A small segmentation model, trained from scratch.
Training: cautious_adamw at rate 0.0021, 7800 steps, batches of 256, held-out accuracy 93%.
Data: trained on rendered landscapes of hills, water and sky, 27.5 epochs.
Rows from block 8 of a small segmentation model, named by matrix and row number. Each number is 500 + 40 x the weight over its row's rms, rounded and kept within 0 to 999. All counts start at 0. Numbers have three digits each.
After each channel's rows are labels from the 100 images, of 14848, where the channel reaches its highest value: "peak on" is the class under the peak. Only what is clearly more common there than usual is listed. The data: rendered landscapes of hills, water and sky.
# conv: 3x3 conv (model.blocks.8.conv.weight, 192x192x3x3, each kernel summed), inputs 64-127

conv.170:466526483437448552411456545475494536427499515390524443512446462569524433461530424394495464453459468535508475516561557571444468476479478473468481510498428530468486461512463504545471482499510518
peak on: water

conv.73:469460507477587530447472452464494489550484473441537418510456415517476458549463467458459506476446473547515455465520469490459455580527552444514553493480468466433472419484453569474534527522489512
peak on: snow

conv.38:545490441443493553494479533503486483494554475466436419472512514534540506563533433518523497492522478462585510478438484496481508549534560485472544503540434479503470481486510447603506448465468468
peak on: snow

conv.6:433430502466467440463517502445505484556519524558478492495516482534524483529527494505456521494483432530389464480476518492506415514440487512476494535429489504541470477473520545523506527538543483
peak on: gentle ground

conv.36:493525624475531582452503439546477485478528445443524407490418572514521463435469526435559540466522472559453549516522554546506522497509485465551538542493457621434500490503510545524457565510528488
peak on: steep ground

conv.72:478474550513500506485480490469516483465498514482462489499485482487495410432500481512442454491527466618492477444489510520444496467447407395534482590484450494466522475522515564570537514528469524
peak on: sky

conv.158:457443528476491545426504513360511510519564419497497441473419488518435502526486519471460495430466494515503486454512542488424510510445530523513586452544439447541427446504454550420462486466452529
peak on: water

conv.4:456496467434552445488492540460455508463498516541516486474539477454544509435572498509450483514465440526382502479473498487533467453556497519469524442423448495536518404551468538596488468506469507
peak on: snow

conv.96:447434499478526482506440506459499438530547475580408480467418477485530480481469535466433497493484490511490507472481573477478472515492482399490496512480516499529467562492463563531474484435451447
peak on: gentle ground

conv.30:443509537445405452472493503431440475505527503577560440496490477467481496380393557515471532494485493520438475525423462477454520495451517539539488507520440452494484494499468514542471498534495472
peak on: water

conv.51:527473475490530468526501530475458438566507481394544430462446452506452521478496501573480497482464456470456459461440450524544481464459449488510530462470448476577454528553493526524480509491568488
peak on: sky

conv.48:456424536494516499535473472432509456479482504398488435475469408468439546526461486489444460453473464488512525485543468497496420566479550449512540501408494501529514379509439553558498446442477490
peak on: snow

conv.155:481457513509490495502530428423472515471455445506508529502535483517483448514493533467456478447451482573463540514509435529501535523572465470458405540488473511482488486517437542486494515449479518
peak on: steep ground

conv.152:564466544512427565483504487486543464411531527466581418454424506493483467478497455486492508493504505478468427492533566482496466499471527467491595531482527502445547375472517494520525476509501465
peak on: gentle ground

conv.79:510454411439490476497529502493481467491543522430500452473520478524420501515549490485547519475462522544539507518454501465498472504465544477506524499531485469492501442477426531448521446534493440
peak on: snow

conv.114:517499522397538541513449603397544493523481461534440552519448530539479453483484451529579464488496528528531519495537505437495435571487481528525530493525415529433450411437510426586507475471486463
peak on: water

conv.78:546513444501496510428517496545562489471540526464487506533506443494511577529528502459537494534531480491515521534506450519509530555539569461512546495553441538402544495512425457456523514499493442
peak on: snow

conv.129:515543517432487578518455537412499464486547433451452464466428513459481471479470569560479516451556500562562491474357504476427479493472498495502573533497433520514491449521485530598476488509517437
peak on: snow

conv.138:492465508470572507464468534397505489548526507432456513512407467529547448511498534485479472525452497526513507501474528439419485528533565451532568509440500498549462488498510520549486528485487479
peak on: steep ground

conv.49:459477477456320504472446447421502457439484510435486455480483446529425482516439449425491432486534501464503504448508488519452530500454499485496494498509482449468493413513497481439532541499472537
peak on: water

conv.12:500501486475489459553549547464500502519517446577498580448492479427507537557482480492496516600496567495504507547455496419448454459516466511506510498515460522443501527437472456345514474489422458
peak on: gentle ground

conv.137:494533515470479487487490533508456498416482526395504467488495504440496472516474553432493505504519500502567486481358545454492469551510496509477539544525462439469521498479530562524489398485544568
peak on: sky

conv.92:518442482519451445499504478503539422469533508532475482500454435456472488419512496519445509457496536535451464488448540438487475415506492422508622506448485483484523496561496470476565483513445476
peak on: gentle ground

conv.34:479381448445368508482496530498455430511475543439502522471483467469521465489525473526434467493496503538462459476485503569417514522438445443476535538526468524502447447435454537505506502514462526
peak on: sky

conv.188:495542554480417497482505486493507489449497489421473465493527452518517452435464508452518438453572519420557462423410484523473538537451453520486459502493462475416513442507531539447512505536515490
peak on: water

conv.64:487423483460493471465512491432523427480508494486489497458483405502383505436460510518504465485544520544509512510447476509491479511474556443541540469495449468433505375482479502532562483497495480
peak on: snow

conv.180:519545497429471472497468536530537402573485434561496452504515511482516557511475504516495585395523415536554496491473430506556441491464562518489501434515466550512529521506474506477477466407493413
peak on: gentle ground; steep ground

conv.166:525453509483438471540462556511511459465418470519541500496529539511478497523489487468459516515481574542471461587402502539481445511493544522533520507520524473492574490484499480552487537530492509
peak on: gentle ground

conv.131:479535534467523416527498522478502426521509511534562497507483553470516536487553480478488492569495495500471530612507503531450440496470540524495549479444459484464527411442466516542483432476434513
peak on: snow

conv.76:502530499507567498498500441476503499387503547516444490536532456491572495486510500466508432515527440474461428478508554576435496544507491483512459537457476531514509500507552507531538514519444508
peak on: steep ground

conv.100:489506579445446545468523468477545438483505522490502463505462433480444427496478559498495484447548465579494538518394514466417517471457521477525444509521493493449483408463459554532533476520487452
peak on: snow; water

conv.147:530538557529494459468587513565545506515567454568507515488495553467516494529469522479490561590528511520461473522469528512445490438455486546461546541496543509528496485491493460496480500507524588
peak on: gentle ground

conv.37:429452529467499569442475529532525483492608537322556435484485488422484443430505490483503519486532449466502517513497514439508510507578534472511501502483450463496486466441452555498532546471511501
peak on: gentle ground

conv.62:478503540480417498409527497454526473496535388527479507529444533469516441515467509454498485506479509582475531490509526493466526492529499487534603569525498476508485521535511522446523472462493491
peak on: snow

conv.145:491502501452475515466477532502459488489520449517557427457532465443511519545460451519443542466502540509520509560484464476493464485506532513548573514509416488533464489491511444457425370489516505
peak on: gentle ground

conv.29:466527462504526456518470528420493466500555578459475409518500464522475509432532465480443503484499513520491562522486459484549520531470519452497479507505386454504499455492470575552473470541372461
peak on: gentle ground

conv.59:504524462466473462474491554421434522449435456455473524445476407580537492511521487455467476509474450531425552490454455446528392474482505521506544458507445486423431458519519492460451434465488518
peak on: water

conv.139:540511508538537556539516416465530526490438497519416495492447495519392500499452530483431518487478491602544463492489532536534523516531558478498487523494507495467538400519434490452491521547521513
peak on: sky

conv.20:429423530541486511492522385478488523448524518450501513512526417470428497513446525410516454470481451506473466433523434473504557468459542490497403498457576547520497431544542510510475505508533492
peak on: water

conv.176:365421486453475499451501487415535461469536477490498518483505523475504545478551531460485493435547473513526504489515472510448527506498539427490588534481481494438543339501461569540571568494494478
peak on: snow

conv.186:492551492451541499332521540483449484425465532532473478527507414494551498482511463438481497539466499620409483528505464493514502466516508484501509551553493517426474502403485497513558479546508456
peak on: gentle ground

conv.45:465463533488550550496518395506478481429514511516484479508461477481407443484438486445487489486487481534422494412509492486502471497552514495477448500454465487441433401425478507474512523496544457
peak on: snow

conv.57:462507593496599504500509472548482489493531453406464476513478472478489474524472537502502553506495499582485497503463507571532524435526463523497432528469448481444500492514538554526478450513551427
peak on: water

conv.35:416477540448502539447526476454502500564495509578485558499480524509492447396490504504510452449495500468531516503481507512509453512371457520501489461397509490611475463533537478526495466549456515
peak on: gentle ground

conv.21:500555516488519494606435452533460481503458503439463453484553521492495537518511538442489510508464588442581571430471451398505519508537560480492482482491417414494438468493526461487449511482458469
peak on: steep ground

conv.111:449466430491502524507547437471464497490512545532500427552596508516556477499435551515525497487490526473501529543487576407510467581505555404472477504488475492495504435540490512461561480537476481
peak on: gentle ground

conv.88:442457481486377570499497516481525487466461513478472512466452457458486477549456462455512462467520503532495495389414449538442479460468481500466512533453470491456489513491487519497536468450534512
peak on: sky

conv.97:518452494448554485519480433542474523486518507449533466532455431454484459483455407482498471456494484473513484493533444510491529490515557437535515488445402495509491457430546422416420487517482466
peak on: steep ground

conv.25:486363510448484508436545408471518466568539583593496489482488510389457509493440474494475360458555476468471491509505497515528473523487502519468574488469468436498466451424485491517507514508435466
peak on: gentle ground

conv.75:497541552466559563535466452467560438470532454363439552480474491502480523515471512441442486432505495524435512495486487503489522490460486451455496504492443495416524482510445531494498541528489447
peak on: sky

conv.123:471489514504537491525534461458464503471507507500481519483429526515508436481471501446516447537499473566471513445497533493453529497443431487536494505497498499515544534493536548444558494608517488
peak on: steep ground

conv.81:475486482399520505470472457508447522455506516440489507496522448440508515468543452436482442495503494462460505474551509526422539484464481433445488464454445487460507458491506440491494476476474520
peak on: steep ground

conv.177:445454517487463454479448500467538498450532500533511537532435503462489498474514491520409449491473479494467453499530500520515502459454430518454547527518477466487431476419439521518506486506452515
peak on: sky

conv.185:447412504453482547427528452436500445519487560578440496452364507487458510491549484533441457491493474517488425411448471477488474517522506483512551511454471476473483440480400528619479504513475487
peak on: snow